config = dict(
    arch='unet',
    model='image diffusion model',
    dataset='rendered dice on a table',
    train_examples=72500,
    image_size=32,
    horizontal_flip=True,
    conditioning='none',
    objective='epsilon',
    cond_dim=128,
    norm='groupnorm',
    activation='relu',
    weight_standardization=True,
    widths=[64, 128, 256],
    blocks_per_level=1,
    scale_shift_norm=True,
    attention=True,
    upsampling='nearest_conv',
    init='torch_default',
    residual_init='none',
    optimizer='muon',
    muon_scale='original',
    lr=0.018,
    momentum=0.95,
    nesterov=True,
    orthogonalizer='newton_schulz_5',
    adamw_lr_other_params=0.00073,
    grad_clip=1.0,
    steps=29200,
    batch_size=64,
    epochs=25.8,
    lr_schedule='linear',
    final_lr_fraction=0.01,
    warmup_steps=2920,
    weight_decay=0.003,
    adamw_weight_decay_other_params=0,
)
Rows from block 3 of a small image diffusion model, named by matrix and row number. Rows with one number belong to one channel. Each number is 500 + 25 x the weight over its row's rms, rounded and kept within 0 to 999. All counts start at 0. Numbers have three digits each. After the name is the row's rms in percent of the matrix's.
After each channel's rows are labels from the 100 images, of 14976 (inputs lightly noised), where the channel reaches its highest value: "peak on" is the class under the peak. Only what is clearly more common there than usual is listed. The data: rendered dice on a table.
# convs0: first 3x3 conv (model.mid.0.convs.0.weight, 256x256x3x3, standardized in use, each kernel summed), inputs 0-127
# convs1: second 3x3 conv (model.mid.0.convs.1.weight, 256x256x3x3, standardized in use, transposed, each kernel summed), outputs 0-127

convs0.97 109:527473486496510466503539453502470518517479514477507512488487507469473507483476505501486507495493480488497491507517450509474511493473509493506515509511457473457478491397473500487461492474514504502522471531455534454456479500449487467487519496496493483471506487499522527439512492544512509498485504507445514478484505501580503512504490484497496528489479491480516485506534501502501527482481
convs1.97 096:498518496488525506493518557510499542485507520482507494476513484513503494523510508499537503517491513527538505534482528516493492489554499505544512470518461490462515493506485483582528500495505489525485497517529463502533503521479488545544495448521509512486524471493493459467458501494484504525495492540524488459461531535526503514489501503449530499482504498506493520539516510431550498540516
peak on: die with two on top

convs0.197 108:549523461497493454462519501511531483492506490471512506482524498492522509471510480487478505530543491471508507536473504502494565509476540509505541533534477516499477452554509513484502501488522500501489482471535488531491484471538442475485524512498573471518498514510482495542554536456515502527498473487497521467491489474503505488506499469498511493507496488493472488521474479507510487468492
convs1.197 097:532488467504530521509527555477492515509522511532511493467496520496471509507478455530515471481494491530494524505496546484503534531484480528536521494472495473552553497468485495507520512536518499533533479494477497529458464519480522480530493490532496500513535497475502511480485473515445501467540521529519492491484546528533501486487546549545495528481484515519477493497534472474530515537507
peak on: die with two on top

convs0.73 130:502481483490464508490541475481516493485470509533492511494511507502492514510500486545510518533502533480503509476493537534470514480483506495477475446518461438490474515394502507530513509484457508496495517479476507493513498503519492515503482506480481545496533559555495521476527508472500509499537563513440501477513464483504534522479526515522541509491536479522491547508497498510486517566514
convs1.73 067:479504485497496533535472506483513492538511514504539543513509499499518516514505515475513519524522478482502525507541484507551488457470496489513487517499502545513511471478497558524528500550489499504483533537517485536499470567521515478487511500480500482491451530505499446483561534521472519478514554494554506466510524500480508501495508505479512496502478540526487474480521524495468512493492
peak on: die with two on top

convs0.92 090:485494493512530483512485499500481504488489551519497475482501481503484533501494497497495503483541493523528486446523478479530508528519515522487541527500501504468532521428483491497511488507499507512512495519490540457468482470506499500474491453508494453517455494469551508510479481526494508505461493467475491491474485538544514505505480478535486527480477531484518469505545538538509475476462
convs1.92 082:508516544508501492506514579509484513485478525504500488494520511483497476507504472550537517520491511479473508524439523475503497489507458449540514482486488451513504468524506482548497503452434500492531519512457424470540497493485495497509516514504478496470550499477433509481512506472497477501489472558519510473483495490506514504509498508489489497554494494511517545474467484453491518529522
peak on: die with two on top

convs0.66 108:506520488507474529504504506496500485497514491496477493514498483500509476501522513511510501477509484512505497560490492520518485513520517512520507465504469474484499482550533521487511512510626511488499471487479507505505474496501506495498568511507488528495510493488518506499653506506452556501517528502463509488515490523506496495489522525483475488509487520494502533483506494497525512531553
convs1.66 151:511494497502531453505488477461501518495485502506502468481467486512512516475541493510510507510481513494477453543468498494482503531467478499542503506498520523501487508518500482537462509483531454493478512484540495520477461515547520478531463493513470501487534486485489503480530482467544506473493519463492529503484518484483511468495526504462504511475484474497502496488517490457488501501478
peak on: die with four on top

convs0.126 125:493534467516489507516458510507470523492503466484464494507508496492486491510481489533491503477470512535471475554511505528501480511512513546475478497530529491491477475441490533512465509505498469471500487457499472491496570497513485469500524521514510506513517482516508573505508477502532509489515566508499457491501511515484524503467498513555512470498477466519515519564496497469519500477491
convs1.126 120:493518540539515502512515563518529507516494475502529574488494527517523548534463519535514555513511505514453517514537500528482506473471518498511551505443486539541505456510505533448525492577472496538531494505466500506477465526480504505504517515498504507480487511512499511481538474495493547494457511506508525506504533516489499501484530520496488515543527538475503516470521510546500529514503
peak on: die with four on top

convs0.32 111:491490513529508530506505523502497499517541510503514509499504496544499488503490503503523523543528520524504521476504542520488497507487499541530525498509539525518511532513520541519492523510444536499494485485475492522515493484526490514516498485466480510463500564480505553501428501453422482520473495474438522523522512492494490538527517471443481500489497482478506562536483518500501506495488
convs1.32 080:465534471492448500517493506489492457521504517522524511510521487477479516500485534531547487510495473465482484503535495533527469518437538470534467471506563471540531475506481509491501494534502505544493517509517513540454530523515501479459514524458450497512479464497514444520493547505477512489504511528518503469506488520488499476505507516537512531542508538497539482516500482512494531517500
peak on: die with one on top; die with two on top

convs0.146 121:487463481500465513521512499499493507480538481492503469474513503487506524509497520541491467542524511491477496489519525499492449472500500509482478530503513528520481522468515495465503507488505496487481527513481522474482526514435539497488512492478511508525494535495491493438515513536512504501525503495524521524505506493510500484513439477530480489530523545500525538504505511476493474485562
convs1.146 131:527512531542478462509486515478465521496510514476435523501522460485517498481439518480485517529459511488507494498486492473510494545518484474525533512466485424475499458432511484491502523542549531515513478517524469503516462475509533554521531498502536497488491495528492473515481440502468482512521496537478487485508501496480506513460526493480497497495501477534495500482487497564504516480475
peak on: die with one on top

convs0.252 096:474507452464527490501467471473481534491518490482491495492513518524530485508531532514466521481518506495502538530501519492493504570508532531535492469502525492490488470530494507542515487505508512566478501472487517529487480459456526481495513529519565543540491529533510480533516510479503520504507524535477512513501514515483460496501452501477498507534484490492500532471502494470499539482489
convs1.252 112:541495507531508517495504517465566493499509446551507487498504516541471505524477498440455518492526464475502497482502527528488529504488487491523489463476491549491507484486495481424462474455525524463495507485534483485512498481525492540524438518474490458536481460483506487466470493509479533518498507485499477530543528498523501472491582512496499472505492450516484478526485512520536443505532
peak on: die with four on top

convs0.112 092:488478430526523498512491508522448503510534497536517512523517509505524504478482500487538496493525522504514507520517537520488460505462483499505508505503516478521525490479500530524506517505497511494534514495516520497490533522508446525538494462458491480479525508492520495522495519456492495448484512521474514507519508514508515520514485511446452512487469470485525506507463524492490490492485
convs1.112 104:482512459507523525505504526516509506495465500482482495514498484464517553528480499507472480506496453490488511484489513482507518501467505513494485486471515497508451556529509500512515487516508481468545494523457479477501500554470502511488522569522488471515494458482475497488486504509515469512482467494505466518475442553519476485600540532506468528527516552498541549508458504477483477476511
peak on: die with six on top

convs0.136 105:466483451514515526523504548507460502488548471511496500516534493519519498489495515516518490510479517514464493501509525514530436498474496518491473475477489495464506498418512510536492525506479525477518489509478504539513497516501515536508488503488510538494538470486519489515491479497493506494500505491464519504516497505539496501491487512469495496527539504484522479553480457459512515492534
convs1.136 133:485522478523504484500479462499510516504463512463487465497485511478529516503503449537510508474446498465485484464478467537521556478490493506513509545505467486491515490555496525490525475500477479488462491515482525506485517494513482448447520515507505494537451576483499501513508508496542533505471470508479498524515513502499484501531477477532506488454477519470454541486504503490520521498451
peak on: die with two on top

convs0.4 112:495506462478499509517507500501498489486464493526478515519443495493476523480508496552505528486525499488471506589510469519505495512491508498486510487517471462525486504483527517495491515484477480470528561513468538501524533489477477498500560477491509526539506474491509545503401479505426516527464520579480494507502480507511531510500496507507494535513521502513516450484519487484482511518536
convs1.4 115:497499500523510535512505465554493520484512545499512524482547531518528484498472519580518477492496481479496460577502504490536483492468483499514512482503483521459503492543472560492490499471485487502476498521512458502500555503510532509489507519505491532519510413555494500496376483497496461503516510488507501465507490504509482484471509520479495505505493489437487489489501470474479502507491
peak on: die with one on top

convs0.208 081:508471449534544512527539523503503508474541516502469527502520521506499489483509524510503534455511512520479513523532523503523458522475511527511491492489478494462510441489491543543502505536517498525513461524484474536499505513528496515524504479462494499499513531483492499527495525446505541497498520535385496415484493481510474500515489508478516496500542489535536460548476485514497487487519
convs1.208 125:490490455535514498503502560512491509496493514490482508494455478524499464510513497508485512512503538523458499497486459536505572529475525531483497508478485488496492480543496508486521511505494492481501450452476478478550459550498477510459471505477464496510507558441485510501482502491495575503476542519525505533440467448539550466484511507533457456531478525514493523500528518527498520510491
peak on: die with four on top

convs0.171 081:518540428513536495528516535498411511527534497495452530516525511523451498520511545493506507509518506506488547524529534519493502551498519507510487491517516500510509452453484535500483482511521524503513533501451499521508504495492496546525516460492536513493492486498552493481503474502495490402487509530444527471507522503490485475496514511492488504489506466535536493526506515506487487501515
convs1.171 124:488510482501527505504522505521492505511492487497486481527467503504435452493500507508479510496516552473481489483508468516452515524477535510488510514471512490490470511510495511473514492489507481505494476450507482482515538511496494479462571522483499498454522551434495548530465485512508544507493548490538485438499475435487521529450468468531507435519505520478496462498545523503493533530491
peak on: die with five on top; die with four on top

convs0.152 098:500505524485516497536509502487446500488482491489511495531511508512480502490481531485492495484459509485480498468519494513517496515487500513529475545461454467517499479491507495491496450548477502484513503502519525514511487454473503508474484468549487505500515486529479531536493492502508526451520514464474512527492519503460498492495525533472444519523481493525545480486521461469454584475532
convs1.152 078:524502477474518530509519481477506468507515514484491510484466533493499504511514534473516529526459488457490530525518525522474494552506541484476527539525520531499499519486522474525517498492561533554486531541540447507523488526542508484520496510442537550465502486503485484454531487532515462530486515515511502511505478502496484461479501495531551534477525473504546507472472520516542446481472
peak on: die with one on top

convs0.14 127:474484494492455492505561471508546462496515518479508485477498504474505490471477488507502432612492491467459494489480469506511505450493475502479451476524485465507484480435511490456462490494475510503507517532503522518513517538565488503504524509482546495526509525506491499544467511496486499507497504526497518493514505504502515518527504504487487506496497509515485536529488474543482516479486
convs1.14 173:530510494513523503491535521534454495507489460502508503480481528523508530504475502512504501459503526478505498460502519501530557528471523478460547510512510497548496475508540511492496522545496506521464480490503484545517477465493510541549530518518476508521503488502468516507553483504455490509496495528478472503502500519487516475491527509528493490539488487511536524516530494489516449541563
peak on: die with one on top; die with two on top

convs0.83 079:466474477486472496518457505483524504487460473507489502525477493497472484487482499529448459514498499480516518474516454471486470472464478511503484477512531488532483457507471477508497498512474499518490539448460506496495450505476476495489485474505453527484484553535489515463504515497506512497549506547543477478499502489473519495496481473512556490511514522509504532506477494488535509468532
convs1.83 075:473513510536526494522492538500499499465500462504507467498500506513564484511456441515547508522487512503544484539512486487545478477573495523535505459547507469509506493490550495488466505492515516524505550484529502488504507492536524484499517505515551488520557502489483491495501529515546523492509475530526530509561533502505476488497457468448522526481478523520503489497528525464560464494496
peak on: die with three on top

convs0.110 071:502429483502481536510518521479477499509520493539502499496493500520462526501497499482443470508491508523506517506509487489504509496544505535497490499501519483527512463536504511519492532528487527451523501505511465490506477507497470491463495512496468514498550509503517544485514499468480506492508517500523446474499498493544487515503530497522498506503500494457516487502507490550513543524507
convs1.110 064:466498496469452480514496486473542508503468523501542508470538457483569509488503502487501498499523534517501464559505477492508447483545481495531540462487541493486486483517526473507462498435496514514477527495518526532485512488496520539481481512472538487524515469476539449505529537477533505489495480520502510481527508523483466474502488500464519536530494491544526487511500514508487468451461
peak on: die with five on top; die with four on top

convs0.219 110:486496536485489479502440483509500512500500478535485458485484488538502499475474504527485512497474526523496546501510506506487513521486503505497477510503490470449495507473476506475456470503494509499486494490514515479508490491558476498482562480506492502499490513473503538547500541483502490508553515525471477531491497509483485514504494558541521510491507474512514503553498491432513506561526
convs1.219 088:466519468511491510490557503485491478513508530504515509506547534489501517479480471508505497503514478474505540555469522484531503494498458516523531452507496504564505482512521490537516489503547472517510511488524525543515475532493513487511459493496458559505493538556491494529541493517491490519492504522522484490525537511534489510463526468507494529540510486500497492475509482558510515451474
peak on: die with one on top

convs0.12 077:527483468538520485520499523506529510498509505482506501526494517517509512496497531477496529503518491508499500503520537530521431516480503506524466497497519503492504483402516519498502498518543520496524510490473497519476503489490480510478500501456498518491492502480501528550498534524490487473522488525461499481545507500521541468518538498478441487524500464522516508526392535496508502506514
convs1.12 106:511469550506498481511518441523485467511505484495479495516525510510484495527529493506494515515462487474515490517495528495509477509500510441533452505528505494487513505523508469477520512508459480528520524554486545496480499498513512460519566472550514512450505471495481479513497513475488438546538481480441479514487505537456461486485497508472513522528524524467541537453448481485448486463492
peak on: die with four on top; die with five on top

convs0.213 114:548502520500530496495487558479470510504489537510522507549487509550506516488512486505493516490493518517523557487517502470488538535483535536496494460450522538467534457478485504517529454510491497530493512487478539539493489481502453509508468517515511495560546462497484501519489474455491480480491514517495472525484500482526483491500486497505546534496462442468504468480484476505508458507472
convs1.213 067:477520492533507511511529586520489532480532500486507452494495529517470491509501511526547559515512489500496539552523533483528476507519460491495507515524476457501516467490511487509504455515477521505520541532460470505513514504499523542519543498508464506522496539480499501538536502514479503527489493565529491484495573507498460450505505474555532493526500490522564527466526494517526522506500
peak on: die with six on top

convs0.23 088:516507523540527559480480480499452512510452521536487500489524505505478488512505516491501502469490513462521530482491543488521516469483476491501516493541493448502546530538519500490543552516532490480513505476516547430505473491477517487501445525532515532483478465485522456439561497508477560441489501476499456488553498522537546521535516502472502521489468482486479487500508458502519517540499
convs1.23 081:458472486527474475513486509519529483482525502492509506513472536507534519491496538548487540489501515516502472541525478522514483446524549534487466481495521522494447464484496509469492544459538543486446491489496480512489498474521497510485578499487484471478504497447498485535501554506519505512503495515487509484454481489487504489497495509502502481510504455480541481456468517491472469518511
peak on: die with four on top

convs0.16 090:441492485520470503470528495482516460516504506535513489468549529476494496522524504512465464485501488480510526500490494516489537506519480536467482527472461484503501506495519507483493514501519503522520532513526508501518480502481500512501562524474542507533469501504531495426518477507528518510512501545516522509504497499478528494489480487480499502536498512499468437502467543496552525518526
convs1.16 108:531499490482542484500455537533506527460491465470479507494479470536492554494461493542495469460517485513490528448545499476518494488475547490510464468520530522516503491507490568481495482518479514475467494516528525489511519529511483500482446449526506471486504420511519464489503474508521490507513486470514511506475463436505525513481471507497490521504486475491545487528498523486461502475476
peak on: die with two on top

convs0.7 113:511478441504488511514504530508509499489508476488497508500541480526537495497501515510493481497510495496502514511510531515510457513499503522515522448536490475477502442406514505532462502516483495484514454468465521534495481473514487498500511511473495534498505465500469519508474492474518521506504512515425509458512496500545514518498503508486518498500506470492517500542463511470532509489511
convs1.7 123:449534520539491471515459478480516514528473543522516528474469514459500509522505473538532493467482528491523510507498469547550485514502472495546509519495511503523496501547484498522490477489491517553474528529541518498492518509487517482465492482486538482565449562514508475505528504516551514508504477523527532532500520519491485488488512543492549526496537482490479506468511510482503496548497
peak on: die with one on top

convs0.202 086:509495436528504501505507509523440541471544536561475501491506557522454490485514499496502535467502499497483530510515511520489467522492501521530496474499511477504542471479497503528534468521501500504488533545427534491511484524494477520520487498484475489522490493483532521508522520493505513411516554503464495448514508502528472500519483493480529502475521470529518515485398496524525501526521
convs1.202 099:485492490468537490499454479501529473490464493491508528527499510473562528483546465485442527512466503499515497454483520490493505533554477541493504505497514530460431529548478500480473508491491492463509475515494482486480509509498502493491527510495523494545498491515497493502515541482496511557423412490472484513492503545476487467565500482475463523489482486469535495494419500470503436424495
peak on: die with five on top

convs0.153 099:531506435519531500512473504513473493481493512502529500540495490564502537558527517526537540423505527486515506473508548494516495541524528505538513465516535528495490503480517547518521483522493492518483489499496512524485485472490477456484513517478513510512445520485499505538494493459492468468517457498464516534478500504478466477478536482491468520508504532458507457515485521463478493493465
convs1.153 104:546500534447526522504495496463500487500461469478502502479511515486521510429466547472487450491488497536509476472509517533482529501485473502456464474482493508515493500537475472446491506451488520465463504543510472455495510500494523511520487489473486481516495483534519473541509496493545503523492441527524456523568494527527502500506500527494487456483520475499487521501492505504512467522557
peak on: die with four on top; die with six on top

convs0.145 092:490514457443492489499482502496449472490500495504469445514491499533502517435487485471485523492478482455489502461500497501479515547498476476464480459517502490504547476521499479475515468492496522477511510489520520503473493529518513486505531487541470501541534460475497479476501520573501505504479518492494484513486520484490497509521501539525550479494503487517500464509507488474533514501510
convs1.145 072:464496501494468485502487496542485489487513495510510465511507494495494500532543466504500493526518510529509510525523493545483490519517469509493501539453504463442483478468491447550510469522487469488469528452461486513485506514535534510478533500454498531491478517462511470508477475455484499512450524541517495551487460492494473450515476491514467463514491513473518507487541511488498472514494
peak on: die with six on top; die with four on top

convs0.207 094:514481482526511518525504517511451503512542506512509499498540502513507517507460537479507499520499504492477549495524483505545482514514498501485446469523495484490506493478538511518509476523454531478513525504471559524525472470462489521495522464444473521460504497468521479497507507482504497472512489515514527466510530484474493485478512514484445532498515450474526493504483498476480492492540
convs1.207 107:521495510498473468495461472464489549500450486474457461508477479469502532467485467506516514516472473501469480478467501495509486497506489499479509508498499488472499515522507474525577498512486476508500489503491482497513458456488495467506484533538491497499524524484475522502481495503465505469457476449487476470497517492512471473501453456533516491458477516528446512441484520478532524490474
peak on: die with five on top; die with three on top

convs0.5 088:483489463538514502530504508500513520454499542508488521482489550551505495507504520509492529502493514507488511518536516507500480515496511519510488478534497476494543469460515509509505524530514503518478468494499526507521511462516482517492517492496517487455496534484477492517523521451517520470498520477450514459532531515512511472530507536504550503505482470477540499493497492483469445524518
convs1.5 127:499489503475471492505424477498486470488473491494515509525504439488586528485505504492521475501486492455519495485475524487483486507516527493519516488466522488500465522514460498511474512538452475489500439529510500486467491507495499482485498483484527508502493485508533508506477509496493465542462428448464499538515479534500477521555518490499463516504466504469483521503427468513490449454485
peak on: die with five on top; die with four on top

convs0.224 080:534517510525473473515469534500505531478500544494500522496459469516464505533501497515507510487508517556476475525511500492498485502533511503508517484560501483457513464463547526495502475526517506485499476504510510553477503482520480466523515515509483494500523503489442506497512517463534507534514530489456513415516521487541520454504493487519473500529515496492514455535492488514496496500540
convs1.224 091:495427538529569499509497494519475455500484473517503501505510504460501527502538548488489530523500481479485517496476521541467509505460487472517468497481487545491493502573472501528512486503446479497531517506411505478521496474503524500544513531504499480505507464531453488483495515493507485485499473494480483532515508539494469493544516503494508485500495502465489501510490481459497514488501
peak on: die with six on top; die with four on top